{
  "arch": "unet",
  "model": "image inpainting model",
  "dataset": "abstract colour fields from 500 small random pattern networks",
  "train_examples": 203450,
  "image_size": 40,
  "crop_scale_min": 1,
  "horizontal_flip": false,
  "rotation_deg": 5,
  "task": "inpainting",
  "loss": "l1",
  "norm": "groupnorm",
  "activation": "silu",
  "weight_standardization": false,
  "widths": [96, 192, 384],
  "blocks_per_level": 2,
  "block": "basic",
  "attention": false,
  "upsampling": "nearest_conv",
  "init": "xavier_uniform",
  "residual_init": "none",
  "optimizer": "nadamw",
  "lr": 0.0026,
  "beta1": 0.9,
  "beta2": 0.999,
  "eps": 1e-06,
  "cautious_weight_decay": true,
  "steps": 35600,
  "batch_size": 48,
  "epochs": 8.4,
  "lr_schedule": "cosine",
  "final_lr_fraction": 0.01,
  "warmup_steps": 7120,
  "weight_decay": 0.1
}
Rows from block 3, named by matrix and row number. Rows with one number belong to one channel. Each number is 200 + 20 x the weight over the matrix's rms, rounded and kept within 0 to 999. All counts start at 0.
# convs0: first 3x3 conv (model.enc.1.1.convs.0.weight, 192x192x3x3), inputs 130-139, a 3x3 kernel for each
# convs1: second 3x3 conv (model.enc.1.1.convs.1.weight, 192x192x3x3, transposed), outputs 130-139, a 3x3 kernel for each
convs0.1,178,170,162,203,193,185,199,200,198,216,218,212,201,197,190,198,191,187,201,204,195,193,213,227,199,214,204,199,186,175,176,177,183,180,164,172,181,184,193,187,193,197,194,196,195,220,216,214,199,199,213,214,210,217,223,204,198,194,178,194,197,202,221,220,214,218,201,195,205,213,214,214,221,222,224,207,205,204,199,199,190,212,197,195,200,188,187,192,190,194
convs1.1,190,196,197,203,212,215,194,207,221,207,205,211,210,205,203,210,198,188,184,196,192,201,195,187,181,192,208,199,212,226,209,214,217,219,205,196,193,207,211,205,212,212,215,211,211,199,212,223,200,208,215,209,207,216,202,202,191,198,206,192,193,195,206,204,206,203,201,222,226,209,221,222,212,218,217,205,202,199,184,193,190,197,203,201,193,199,206,183,189,195
convs0.2,194,189,184,197,193,190,197,196,194,201,200,204,196,191,200,197,194,198,217,216,217,214,215,218,210,221,222,180,174,175,175,165,172,180,169,174,201,198,200,197,196,196,199,197,197,217,215,213,212,211,211,213,210,210,202,199,209,203,198,199,211,206,202,200,204,209,200,203,201,200,200,201,203,203,206,198,198,199,197,202,201,212,211,206,215,209,207,208,207,208
convs1.2,195,197,201,204,204,210,209,207,208,204,202,199,200,199,193,197,196,193,194,194,198,195,189,196,206,201,202,199,218,218,210,224,221,203,208,204,206,206,207,208,208,206,206,204,203,205,214,211,209,210,210,205,206,203,203,200,200,201,200,201,195,191,193,203,212,208,203,215,212,195,202,204,212,210,204,202,202,200,199,198,193,209,206,202,204,205,204,202,202,205
convs0.3,193,193,189,197,196,193,197,198,195,196,198,203,198,201,209,204,206,212,215,220,223,220,226,225,212,218,225,183,173,171,169,160,167,172,163,174,207,202,199,201,196,195,199,192,193,223,223,215,220,222,218,219,220,221,195,201,209,198,200,202,212,205,201,225,211,203,218,201,194,215,199,196,202,198,197,202,199,194,207,203,197,213,216,217,214,218,225,210,218,220
convs1.3,193,196,195,204,204,200,209,204,201,198,196,194,196,195,199,198,196,196,190,192,194,189,190,191,193,191,188,213,219,212,213,228,217,203,213,209,204,201,201,206,203,204,205,203,203,208,212,210,206,212,210,202,208,202,198,194,195,199,195,195,198,193,190,209,212,207,205,214,205,192,200,197,204,204,200,202,200,196,202,196,195,195,191,195,193,191,197,192,194,199
convs0.4,198,206,203,205,209,201,199,201,200,199,188,192,196,175,191,202,183,201,195,198,218,205,211,217,202,203,206,189,190,182,192,187,181,188,181,175,210,214,220,204,194,205,210,198,209,208,211,209,211,215,213,197,212,212,204,198,207,200,196,207,200,199,207,160,193,200,169,203,206,204,212,207,235,202,189,217,186,185,210,195,196,211,198,203,214,198,206,208,196,206
convs1.4,194,188,197,210,192,201,210,197,204,210,203,208,221,206,189,218,206,192,197,198,204,190,185,195,187,183,198,251,240,217,219,233,224,194,213,205,215,206,202,208,200,193,205,203,193,226,219,209,212,215,200,188,200,200,181,188,182,179,197,195,182,191,195,178,213,218,188,214,225,219,226,207,198,203,194,201,204,178,209,220,199,188,193,192,192,197,199,189,193,203
convs0.5,194,188,182,199,193,184,200,192,184,205,213,221,206,212,224,210,217,227,243,250,243,242,250,243,234,246,242,164,147,161,148,136,157,162,150,171,205,201,199,203,199,195,202,196,195,232,229,228,226,223,228,230,230,234,207,200,205,206,194,198,210,202,204,213,202,205,204,196,201,207,200,205,215,210,211,214,209,213,211,210,215,221,225,221,224,227,221,221,225,224
convs1.5,195,196,199,203,204,201,209,208,206,202,199,202,198,196,202,195,196,200,195,195,195,195,196,194,194,188,188,202,210,207,208,217,214,202,210,209,200,201,203,204,202,205,204,202,204,198,204,202,200,203,202,199,202,198,205,201,196,203,201,200,199,196,198,196,206,203,196,205,205,190,196,197,202,199,197,197,196,195,196,196,195,200,199,196,195,196,195,189,191,191
convs0.6,216,203,222,211,208,220,183,181,197,196,167,132,195,200,166,162,204,193,236,225,182,214,195,154,202,183,176,176,193,224,206,206,217,258,217,212,200,197,208,183,182,187,216,198,195,152,176,177,192,185,195,230,213,216,193,211,211,191,204,189,171,172,182,156,178,166,185,192,198,209,212,200,204,164,189,200,189,212,188,193,234,199,206,173,188,210,183,202,194,182
convs1.6,242,219,199,211,195,183,202,171,175,194,201,186,160,203,218,181,227,231,218,203,196,224,170,160,197,178,156,139,118,158,184,198,147,191,254,200,193,186,178,214,192,200,215,186,203,170,182,194,191,229,227,222,252,259,226,213,194,220,231,218,203,221,228,190,192,216,222,217,201,227,247,228,196,203,191,206,207,204,202,211,197,203,226,221,214,238,233,209,212,211
convs0.7,215,206,197,202,220,225,153,183,190,236,247,261,215,205,180,226,183,147,235,226,229,226,198,202,220,174,136,152,140,182,194,181,199,187,211,267,218,188,168,221,189,177,194,177,177,178,161,173,149,201,195,162,231,236,200,182,179,201,177,185,189,181,188,185,163,147,181,191,212,149,181,205,206,190,224,185,188,211,132,198,251,230,185,147,213,199,178,167,177,167
convs1.7,223,198,189,221,195,174,211,194,149,189,175,158,199,165,149,234,240,221,216,198,181,189,194,185,186,161,154,192,188,153,205,240,225,238,235,242,187,168,155,203,188,174,208,209,204,172,202,218,199,214,252,235,233,263,209,208,214,217,228,222,226,224,219,177,172,188,202,207,218,199,193,230,218,200,180,198,165,161,205,166,149,223,218,207,213,209,195,202,199,200
convs0.8,197,192,193,200,193,193,198,192,192,201,199,205,200,198,204,202,202,205,225,225,225,227,226,225,228,233,229,172,166,171,168,156,163,175,167,176,205,201,201,199,196,195,198,195,196,217,216,213,218,216,215,220,218,215,199,194,199,193,191,194,195,190,189,200,202,208,198,199,201,197,197,199,203,199,200,202,198,203,202,203,205,212,214,215,217,218,217,217,218,213
convs1.8,199,200,203,203,201,200,205,203,202,202,202,204,202,198,198,201,197,194,196,196,198,192,188,193,205,201,204,204,216,213,207,217,213,202,209,203,204,203,203,206,206,204,207,202,200,202,207,204,205,207,204,201,202,202,204,204,201,205,200,200,203,200,201,196,210,211,199,210,210,194,203,201,204,203,200,197,198,195,197,198,196,205,200,199,201,199,200,203,203,204
convs0.9,194,195,194,203,203,208,197,188,191,197,183,235,187,176,239,179,178,234,217,219,220,204,199,206,198,213,219,198,199,190,195,193,196,188,176,192,198,194,197,197,211,198,204,203,201,218,204,198,203,202,199,193,200,192,226,206,210,202,198,219,192,195,210,240,199,192,242,206,198,212,204,196,213,211,190,204,197,200,210,200,210,210,224,198,213,218,198,199,219,204
convs1.9,192,199,204,185,191,197,192,188,178,185,197,197,183,213,233,185,226,258,195,208,210,185,183,199,201,199,198,215,226,215,218,229,223,205,207,210,221,224,220,215,216,210,204,207,195,192,216,214,201,224,226,195,203,217,230,215,202,226,211,188,219,203,193,228,220,197,236,228,196,213,208,192,229,209,187,211,203,187,204,189,184,197,197,194,198,202,203,191,206,216
convs0.10,185,176,195,194,193,209,225,239,238,209,244,240,236,208,151,198,106,70,210,181,199,197,213,187,208,193,186,213,179,205,190,193,198,212,220,207,204,163,170,221,180,193,203,182,213,185,167,145,183,181,184,180,217,210,179,190,199,189,198,206,213,221,233,246,191,153,217,173,220,199,202,229,205,178,231,181,183,235,187,189,224,207,176,168,205,201,176,151,204,183
convs1.10,178,170,174,190,200,203,211,234,228,233,231,215,262,190,90,270,191,45,183,168,186,198,197,206,190,190,211,193,186,198,199,198,200,229,238,248,189,183,190,176,187,200,201,223,239,246,204,174,208,198,187,193,210,230,208,204,201,215,242,237,206,226,263,209,215,215,219,247,248,202,224,255,203,189,196,208,197,215,187,177,202,196,197,189,200,207,201,210,220,217
convs0.11,195,188,186,200,195,188,198,195,193,205,197,197,199,192,191,207,204,201,223,223,217,219,224,222,206,218,222,184,178,180,179,169,172,191,182,180,200,198,198,201,194,195,205,199,199,218,215,214,214,209,210,215,212,213,201,202,211,198,195,204,204,197,204,207,208,208,204,205,206,205,205,209,206,201,206,196,195,202,193,195,207,211,217,211,210,212,208,209,209,209
convs1.11,195,197,198,205,201,207,207,205,208,206,204,192,207,200,186,208,195,186,197,195,192,195,193,192,186,184,179,205,218,210,215,227,218,213,219,208,203,201,204,209,204,206,207,203,203,202,209,209,207,214,211,210,210,203,209,199,198,211,205,202,207,206,207,203,212,212,209,217,214,203,208,211,210,204,198,196,195,193,196,196,194,207,200,195,202,204,197,196,196,193
convs0.12,248,209,210,206,161,166,221,218,227,173,186,177,200,194,182,201,206,209,182,212,207,207,246,213,212,203,179,202,188,170,159,99,154,187,152,182,215,183,200,212,190,191,208,203,204,214,244,206,193,189,200,152,138,185,223,242,241,202,214,222,215,190,177,205,193,202,153,137,171,188,191,224,226,179,204,203,175,207,198,174,207,205,191,203,197,160,202,238,230,186
convs1.12,223,232,208,208,193,180,256,203,196,186,197,212,192,218,252,195,205,208,197,189,221,197,181,200,190,181,187,237,225,192,218,255,275,198,211,264,221,179,188,207,163,186,213,196,193,248,222,219,222,218,224,234,229,223,172,148,171,202,187,191,218,205,175,280,265,225,227,243,245,169,203,229,215,194,189,191,179,189,242,218,211,200,226,215,208,245,220,188,213,182
convs0.13,246,218,210,210,191,181,202,188,172,133,170,225,184,165,198,241,180,213,190,244,180,256,289,247,212,205,215,233,229,199,242,224,197,242,250,203,251,235,224,214,183,202,214,177,173,177,210,159,192,204,195,148,170,204,140,194,239,196,216,238,225,218,208,244,182,196,233,195,176,208,194,178,161,187,223,172,185,217,206,224,225,170,179,164,208,211,219,212,209,214
convs1.13,215,228,199,217,229,204,206,202,212,180,157,144,219,191,140,242,202,140,228,213,223,210,212,224,200,191,190,244,205,201,215,180,206,208,205,220,212,200,188,198,192,185,200,198,204,228,181,175,218,157,144,197,180,171,187,170,173,204,161,156,219,188,170,177,203,217,175,194,243,211,208,235,128,151,176,163,165,189,200,195,198,187,174,154,184,187,198,192,207,230
convs0.14,191,187,185,194,188,189,196,192,200,208,195,184,202,190,179,192,188,183,211,208,206,203,195,205,205,200,216,181,179,174,180,174,172,185,171,171,197,196,199,197,198,198,200,202,206,209,211,206,210,200,197,207,203,197,208,202,201,203,200,202,197,202,206,189,194,203,189,188,194,194,191,196,201,205,203,197,201,192,190,194,192,210,208,209,214,205,206,206,202,207
convs1.14,203,198,205,199,199,206,206,203,209,207,209,210,197,198,192,194,195,198,203,200,213,197,191,206,218,216,213,186,222,225,199,224,224,196,197,199,203,209,209,208,212,209,206,204,200,212,216,211,214,214,214,211,216,216,208,198,186,204,200,196,192,188,190,207,216,210,213,223,215,206,210,207,210,209,209,209,208,206,202,201,200,209,208,211,206,207,213,206,207,212
convs0.15,241,165,172,182,143,187,183,202,247,167,178,201,173,189,241,165,173,227,214,182,192,213,174,174,234,204,193,234,211,223,188,169,180,189,174,180,204,212,240,178,195,218,204,193,188,236,203,119,212,186,144,156,152,156,144,179,225,167,197,234,213,219,230,254,220,249,242,167,166,176,112,120,158,205,202,180,208,221,200,194,215,170,174,207,180,202,217,156,195,209
convs1.15,163,232,250,200,236,241,229,229,230,174,155,152,178,160,155,163,143,140,188,203,214,187,223,244,221,228,229,272,235,195,209,206,183,148,154,136,234,193,207,227,173,202,200,169,179,243,232,219,189,179,174,167,183,163,168,181,188,199,195,195,192,188,190,249,236,213,218,218,198,154,131,137,194,188,184,221,198,198,236,195,195,194,195,203,215,208,224,215,218,220
convs0.16,202,192,196,195,183,190,191,177,185,206,210,197,204,181,175,198,169,167,205,204,214,194,219,205,211,245,212,186,165,186,182,140,182,206,192,193,193,182,193,197,201,202,209,203,208,221,221,218,197,184,205,220,181,182,176,176,191,195,186,191,202,203,195,204,181,194,204,187,206,233,210,221,190,191,222,192,192,210,166,183,202,212,205,199,205,207,201,212,222,205
convs1.16,202,206,206,201,202,213,204,205,217,201,194,176,209,197,172,236,212,178,202,204,195,199,184,188,209,207,225,215,213,225,245,217,215,231,204,177,198,221,212,214,216,203,209,191,193,205,215,217,222,209,211,216,202,189,176,190,196,188,185,177,203,188,181,191,193,199,194,216,227,213,233,248,191,205,192,197,208,208,216,204,204,210,221,203,201,214,196,207,225,222
convs0.17,173,169,185,210,210,207,230,227,219,208,232,207,187,226,202,179,221,194,210,167,189,190,178,196,182,196,218,238,200,194,238,242,177,225,226,189,189,204,227,189,200,222,217,204,201,221,248,191,224,224,190,198,203,163,208,222,220,205,173,198,232,188,172,199,222,270,221,223,225,196,201,174,185,221,220,213,232,205,219,222,191,214,172,178,229,188,183,227,185,200
convs1.17,157,163,182,189,206,222,199,221,247,237,225,218,209,187,170,194,178,157,213,206,197,196,206,200,213,203,192,176,263,258,151,212,267,167,195,240,176,199,218,199,225,235,200,220,233,237,259,270,211,221,230,223,226,210,195,201,228,188,198,242,189,183,210,201,271,226,163,220,221,157,173,193,247,234,222,213,213,205,178,192,175,267,243,222,227,214,209,219,210,206
convs0.18,211,210,197,186,184,185,189,188,195,197,177,177,190,185,189,196,198,203,225,216,197,222,218,203,200,199,203,192,195,189,177,177,183,192,197,198,217,204,197,206,195,184,199,194,193,213,220,221,202,201,211,190,206,221,201,191,189,198,195,209,196,220,252,180,192,192,188,204,210,188,200,203,189,169,174,199,183,202,188,189,211,217,225,208,228,229,209,229,210,195
convs1.18,207,200,198,218,204,190,206,197,192,186,195,186,191,210,205,185,197,206,215,204,196,202,196,190,199,193,198,207,204,193,212,207,197,213,216,215,212,201,198,203,192,192,212,202,195,207,204,188,205,219,219,188,205,215,197,192,180,195,206,203,174,190,208,209,215,207,221,211,205,220,208,195,196,200,196,209,212,200,193,203,198,204,199,189,201,200,198,202,200,203
convs0.19,196,199,183,202,205,195,210,209,203,204,166,158,190,184,199,195,190,197,212,224,213,205,211,187,187,192,175,213,190,196,195,131,157,223,173,170,197,206,225,195,202,215,204,205,203,215,202,182,191,162,164,191,182,178,214,200,184,189,172,180,193,200,207,162,174,198,164,157,187,191,197,173,231,225,221,199,195,176,191,193,187,188,188,194,189,192,172,188,204,187
convs1.19,206,204,202,191,188,198,226,220,224,210,215,209,219,211,193,183,170,160,191,167,178,222,226,192,242,229,179,225,246,221,201,222,221,192,176,184,200,187,196,209,193,182,218,215,206,225,252,244,221,236,238,217,210,197,242,196,210,215,174,197,201,191,213,186,181,213,209,226,234,202,245,258,226,218,218,207,196,201,161,173,194,211,207,202,251,257,251,230,233,223
convs0.20,206,204,189,186,200,182,184,205,183,203,182,190,182,163,177,194,191,195,217,202,213,216,207,191,209,214,175,178,162,169,178,196,185,196,213,235,194,206,190,199,203,191,183,190,170,197,195,200,189,203,224,197,218,234,214,204,209,209,186,189,213,210,199,177,204,225,185,218,212,165,197,183,216,227,205,226,220,210,200,211,202,210,202,201,214,211,199,195,196,199
convs1.20,186,181,191,210,195,187,204,202,194,228,240,244,202,218,233,183,209,216,201,185,183,186,189,174,201,198,196,165,170,195,194,223,201,210,259,255,195,184,197,201,198,203,228,234,222,191,207,212,190,207,238,203,205,227,198,203,197,179,205,200,175,189,180,191,198,188,214,237,208,198,206,208,226,223,213,203,200,196,191,180,169,208,216,214,202,203,205,204,192,190
convs0.21,195,190,187,199,194,191,199,195,192,203,202,209,202,200,206,204,204,210,227,231,230,225,231,232,219,228,231,174,163,170,166,155,163,176,167,172,204,198,197,199,197,197,203,199,201,219,219,216,218,214,213,219,217,216,204,198,200,199,194,198,200,196,203,205,207,208,202,200,202,203,204,205,205,205,207,202,201,207,198,200,207,213,216,216,214,216,214,212,214,214
convs1.21,196,196,200,201,201,202,205,201,205,204,202,198,202,200,194,199,195,188,196,196,198,198,196,196,201,195,197,203,215,209,209,218,212,202,208,203,202,201,206,204,202,205,205,202,204,202,205,205,203,206,205,201,204,198,210,202,200,206,200,203,200,200,205,205,210,208,203,210,209,197,202,203,205,203,200,201,199,199,200,199,199,204,203,198,202,204,202,198,200,201
convs0.22,230,227,211,221,212,205,228,203,194,171,181,167,197,181,163,181,183,161,168,174,158,177,195,174,177,185,189,267,221,207,244,224,200,231,217,175,205,192,214,207,190,214,222,200,208,196,179,170,201,179,146,189,177,167,185,174,199,183,204,197,199,217,197,272,243,209,289,200,166,242,178,173,198,188,225,185,192,194,214,213,189,214,202,196,218,215,194,170,224,201
convs1.22,183,199,198,196,203,193,187,184,185,217,216,194,224,212,171,220,193,154,165,175,191,193,206,211,198,200,200,206,207,198,182,206,209,147,173,211,151,172,191,169,189,207,185,199,209,230,191,173,199,169,172,191,176,190,177,164,195,173,156,179,194,182,188,276,233,198,247,235,217,180,189,225,167,182,209,127,149,218,119,147,221,200,206,197,211,222,208,205,215,207
convs0.23,163,131,151,234,223,216,248,226,212,184,183,183,185,179,193,170,211,210,172,186,185,174,163,192,169,172,183,229,204,218,235,184,186,225,201,194,221,227,220,229,187,181,213,175,196,240,167,167,172,168,195,151,179,254,234,223,238,192,132,190,206,185,231,212,188,198,217,180,192,218,197,205,268,239,178,236,179,188,205,179,206,170,199,170,196,193,183,219,188,199
convs1.23,166,156,195,186,177,200,189,198,213,199,205,199,217,230,225,199,198,200,205,208,193,196,209,201,190,197,200,220,194,190,209,167,138,222,183,140,221,226,188,219,214,164,214,204,187,193,189,188,223,234,220,232,231,228,264,236,204,246,265,237,224,259,265,179,188,207,205,199,190,252,230,185,167,161,195,182,190,194,179,208,215,197,212,191,212,224,203,210,221,210
convs0.24,196,187,185,198,193,188,196,196,191,200,204,207,201,202,202,200,202,206,223,224,224,223,226,223,227,235,233,179,172,174,171,161,164,174,165,173,205,199,198,199,195,195,197,194,198,222,222,217,220,219,217,220,215,216,199,196,210,200,194,201,207,203,205,207,209,208,203,201,200,201,197,196,200,197,202,200,195,199,204,204,204,213,214,215,216,218,214,213,216,213
convs1.24,193,197,200,209,208,205,210,210,212,203,195,190,198,190,190,195,188,184,196,196,196,191,186,187,201,198,196,206,219,211,210,223,209,205,210,202,203,203,205,204,201,203,207,203,200,201,205,203,204,206,203,202,201,198,201,200,202,202,203,204,194,193,197,206,207,206,204,211,207,190,197,201,203,204,199,199,198,197,196,197,195,201,199,196,199,197,198,196,198,199
convs0.25,182,182,173,211,191,168,216,212,187,161,199,201,160,199,205,180,197,201,221,211,202,220,190,187,202,181,201,237,252,218,232,181,190,225,192,204,216,185,209,165,141,181,191,166,179,198,162,171,200,170,176,186,174,193,201,173,190,187,173,180,180,181,199,236,220,207,265,200,186,235,203,186,197,201,195,169,163,176,185,183,194,192,188,161,202,196,185,190,184,198
convs1.25,206,198,173,213,197,182,202,181,192,181,214,206,172,195,208,162,178,193,257,230,211,225,202,198,203,185,196,142,150,178,192,151,146,223,187,137,223,211,201,231,221,203,234,218,197,227,191,185,211,178,190,204,188,202,200,198,207,193,196,213,204,218,230,218,218,218,210,214,210,206,202,200,170,198,236,121,153,220,158,179,214,235,207,186,228,198,188,202,185,193
convs0.26,171,185,222,219,217,207,243,226,207,168,129,174,178,146,169,193,168,200,187,272,144,211,245,235,187,158,210,271,272,295,240,203,258,245,256,241,210,223,240,190,190,197,197,221,170,220,205,208,211,194,227,158,197,181,212,208,184,223,231,198,209,220,207,232,246,223,207,242,232,213,161,176,174,239,225,209,227,197,192,246,170,181,194,168,188,209,265,194,199,242
convs1.26,207,182,221,210,196,210,233,220,203,190,166,197,184,183,234,201,196,210,194,208,158,187,173,234,258,201,252,183,260,228,235,179,293,239,159,201,198,244,188,151,242,156,182,221,202,208,208,204,206,225,226,202,213,216,234,240,236,211,234,243,210,199,231,261,248,211,202,226,215,158,164,194,196,212,208,140,230,230,161,141,193,161,176,164,186,195,193,228,205,262
convs0.27,202,187,198,204,196,200,197,192,197,198,194,168,197,193,180,196,205,205,217,221,224,215,210,220,206,191,209,170,196,230,203,173,201,222,214,188,203,190,182,203,193,191,213,200,200,203,223,202,188,200,182,214,200,189,196,238,195,196,218,183,183,165,169,185,177,197,208,192,208,214,218,214,175,202,204,169,202,194,177,204,204,212,211,235,203,189,228,208,204,218
convs1.27,216,203,208,212,199,203,204,199,205,197,200,193,191,187,189,190,181,196,205,202,215,190,181,200,188,183,179,168,195,196,216,213,206,230,216,179,193,208,213,209,215,219,204,206,207,205,209,201,211,225,198,209,241,226,214,183,180,209,212,220,216,237,239,207,204,207,198,197,205,205,208,210,215,204,200,191,187,199,201,195,199,214,207,199,221,214,208,213,202,198
convs0.28,195,190,175,207,224,203,225,249,215,183,178,215,188,223,254,209,215,216,248,215,207,221,165,159,204,147,186,209,193,230,190,233,231,234,275,259,195,217,204,204,211,198,225,231,208,198,190,180,173,205,213,170,180,231,186,220,232,207,219,232,219,209,219,224,212,238,227,226,222,207,203,175,157,187,225,182,249,292,171,190,179,229,205,213,234,181,206,207,146,168
convs1.28,181,184,173,195,206,201,216,213,211,201,205,214,183,232,283,188,239,309,223,200,189,176,191,204,192,191,177,183,188,190,170,203,225,183,221,268,178,168,208,176,181,217,201,226,245,212,182,182,191,212,227,145,207,248,206,207,225,203,215,215,194,229,221,217,196,176,239,219,172,224,191,156,195,194,204,172,196,211,182,196,186,207,204,209,212,195,162,222,190,141
convs0.29,194,202,203,210,193,182,208,200,203,168,209,223,166,203,223,190,206,221,232,158,171,223,137,214,193,179,232,172,201,159,193,222,206,189,125,225,192,187,211,176,174,193,203,205,196,182,182,206,158,195,207,173,193,210,224,215,202,216,199,181,200,181,178,240,198,215,255,202,193,229,195,216,164,226,214,154,214,192,219,199,177,211,210,179,206,199,172,175,188,193
convs1.29,207,206,190,197,193,191,200,191,200,163,189,213,168,202,217,190,216,214,251,214,185,228,187,201,181,214,219,174,210,186,203,267,210,203,255,265,216,200,202,224,209,214,222,214,211,198,198,188,213,226,214,213,214,221,189,192,173,202,212,200,185,193,201,218,198,177,229,229,198,201,194,196,218,203,210,192,200,220,184,201,212,222,200,183,226,191,186,205,185,171
convs0.30,198,174,180,223,200,235,233,187,199,171,177,192,197,213,207,220,215,195,191,182,195,180,179,195,148,171,215,190,185,182,201,205,195,219,223,260,210,210,240,206,197,197,222,173,152,263,205,182,218,175,197,218,211,203,228,243,243,243,208,169,238,151,73,204,230,220,177,199,217,187,212,206,220,225,231,223,240,205,177,203,183,158,152,155,143,185,187,189,222,210
convs1.30,139,159,219,161,153,186,168,154,147,181,192,190,204,216,212,194,218,231,214,193,208,196,199,222,197,216,235,196,188,198,172,198,214,177,223,263,198,177,163,195,196,182,196,200,207,227,234,248,205,163,191,180,144,145,288,256,221,230,148,138,211,156,83,182,188,207,187,189,212,187,176,210,216,212,192,207,199,192,188,189,184,194,196,207,206,201,208,220,223,233
convs0.31,196,193,190,198,196,188,197,200,193,203,192,201,208,187,187,205,191,188,217,209,213,205,204,208,200,203,210,187,177,176,190,191,183,205,209,197,204,199,201,201,195,198,201,196,185,212,216,212,208,212,216,211,214,221,209,208,212,205,199,202,205,203,201,203,204,209,191,200,202,193,203,197,197,203,207,205,199,195,194,195,194,210,206,203,211,214,201,205,212,199
convs1.31,195,193,198,203,200,197,210,205,199,212,211,204,201,191,185,197,195,191,195,189,194,188,193,193,192,190,188,190,205,215,195,215,230,198,221,239,198,197,201,201,197,200,204,207,207,200,209,212,207,207,215,208,211,215,207,204,198,204,202,202,195,195,197,206,213,207,206,222,218,200,211,215,214,212,199,196,198,195,194,190,183,206,206,199,198,201,199,191,194,197
convs0.32,207,208,205,194,194,201,196,193,199,194,184,187,195,191,186,199,197,190,217,214,211,206,206,207,206,205,212,193,194,193,193,185,181,202,185,185,200,198,199,199,195,199,202,199,203,206,213,208,210,206,201,206,196,194,192,190,189,197,198,192,181,190,198,205,207,213,206,197,191,205,195,195,198,199,209,192,199,204,187,197,201,210,213,211,211,214,213,205,212,211
convs1.32,206,197,208,206,197,202,202,198,201,203,204,198,199,200,195,198,201,202,205,199,207,196,189,193,209,206,204,200,223,216,202,228,218,199,208,207,206,207,210,209,206,210,206,201,199,216,225,208,215,228,221,208,218,213,211,208,201,207,213,217,203,206,206,218,219,203,217,228,214,199,203,206,212,206,198,212,206,196,202,197,195,220,212,206,219,212,211,213,217,215
convs0.33,198,190,182,198,190,183,193,190,183,204,205,210,202,206,214,206,208,215,235,236,232,234,236,231,227,233,234,174,164,165,159,151,162,173,162,175,209,202,200,203,195,196,203,194,190,226,222,223,221,222,228,223,222,228,202,196,216,207,196,206,215,205,206,206,202,205,198,197,203,197,196,196,205,197,202,208,199,204,207,206,212,220,220,215,222,224,216,221,218,215
convs1.33,198,201,198,205,206,201,207,204,206,197,196,199,194,195,200,199,198,200,194,191,192,189,187,186,191,186,190,206,216,207,211,222,213,206,216,216,202,202,205,207,199,204,206,200,203,194,203,204,201,208,213,203,204,202,205,201,195,204,200,200,204,195,194,194,208,202,200,215,207,194,204,203,205,200,196,196,191,192,194,194,192,198,198,192,194,196,195,194,194,192
convs0.34,200,190,184,213,186,182,192,165,179,225,185,182,212,191,193,190,189,209,221,207,205,222,211,212,212,214,209,171,193,238,229,202,213,233,216,207,196,211,193,217,222,195,222,200,178,192,195,202,192,183,197,226,192,181,196,214,182,184,191,171,174,166,164,158,215,218,213,210,222,224,235,209,194,204,196,173,199,204,181,191,205,190,218,201,203,204,195,224,199,189
convs1.34,221,202,212,210,195,207,192,180,186,196,201,208,206,202,210,201,173,197,193,179,175,194,183,186,183,173,167,187,196,201,236,202,210,251,214,188,189,206,219,209,218,222,217,210,209,188,203,214,203,209,196,219,226,210,220,183,196,229,196,198,215,215,230,183,179,214,219,175,203,244,241,217,212,209,210,186,191,195,159,178,195,194,206,189,208,229,211,189,203,194
convs0.35,193,191,194,195,191,193,196,195,198,193,188,191,193,189,195,197,196,200,210,213,214,212,208,215,221,221,226,188,190,191,180,169,171,181,172,178,211,208,206,197,193,197,196,191,198,219,222,213,222,219,207,218,215,207,195,205,204,192,192,196,194,187,192,200,207,210,202,197,190,201,193,192,193,194,195,196,192,191,206,206,199,213,213,208,220,217,215,218,216,218
convs1.35,198,200,207,205,201,206,210,206,206,195,199,203,195,198,197,192,190,192,202,196,200,189,176,187,204,202,203,212,230,220,211,228,218,193,204,200,207,205,201,207,205,201,203,199,194,214,219,214,213,215,207,201,210,203,198,195,194,196,194,197,198,202,197,199,212,211,204,215,208,190,197,191,200,200,196,200,200,196,204,205,198,203,203,202,200,200,202,203,204,205
convs0.36,210,203,179,226,213,181,200,210,191,197,167,199,199,162,215,191,188,247,165,178,185,202,183,135,217,157,131,229,162,190,210,210,241,220,272,271,181,189,181,207,218,211,224,207,182,210,188,167,181,179,191,170,195,209,177,180,198,186,193,194,190,191,178,212,195,208,178,166,217,191,196,243,238,199,218,191,199,245,172,195,241,228,199,201,214,203,194,180,196,150
convs1.36,204,221,223,204,221,215,175,179,182,208,218,230,214,227,245,193,210,232,167,187,207,191,190,191,216,150,119,272,219,192,199,236,257,163,218,295,185,197,191,192,208,207,183,208,237,208,221,242,172,194,231,170,193,217,215,205,226,205,201,210,204,209,212,199,190,210,205,197,202,205,213,208,150,161,167,164,186,186,154,171,177,163,194,191,188,179,148,195,174,131
convs0.37,183,190,178,195,211,189,200,220,214,162,175,193,170,167,206,210,176,215,187,216,215,208,217,205,188,193,186,206,183,187,168,155,159,171,184,186,218,223,231,188,200,220,189,197,210,199,207,199,216,220,203,203,213,198,179,192,217,192,202,221,212,220,234,191,206,213,248,231,212,257,216,192,247,206,180,225,186,176,214,200,195,202,206,212,222,224,207,210,223,203
convs1.37,170,181,189,184,198,199,215,223,229,214,212,220,218,203,199,216,189,194,196,209,217,197,198,203,207,214,219,225,225,200,196,217,203,166,180,188,218,209,201,211,208,210,214,209,201,243,238,219,220,222,207,188,197,196,178,190,173,172,186,187,153,169,185,209,214,224,188,191,219,187,190,191,204,219,208,218,219,205,229,229,213,207,201,205,210,197,208,207,196,203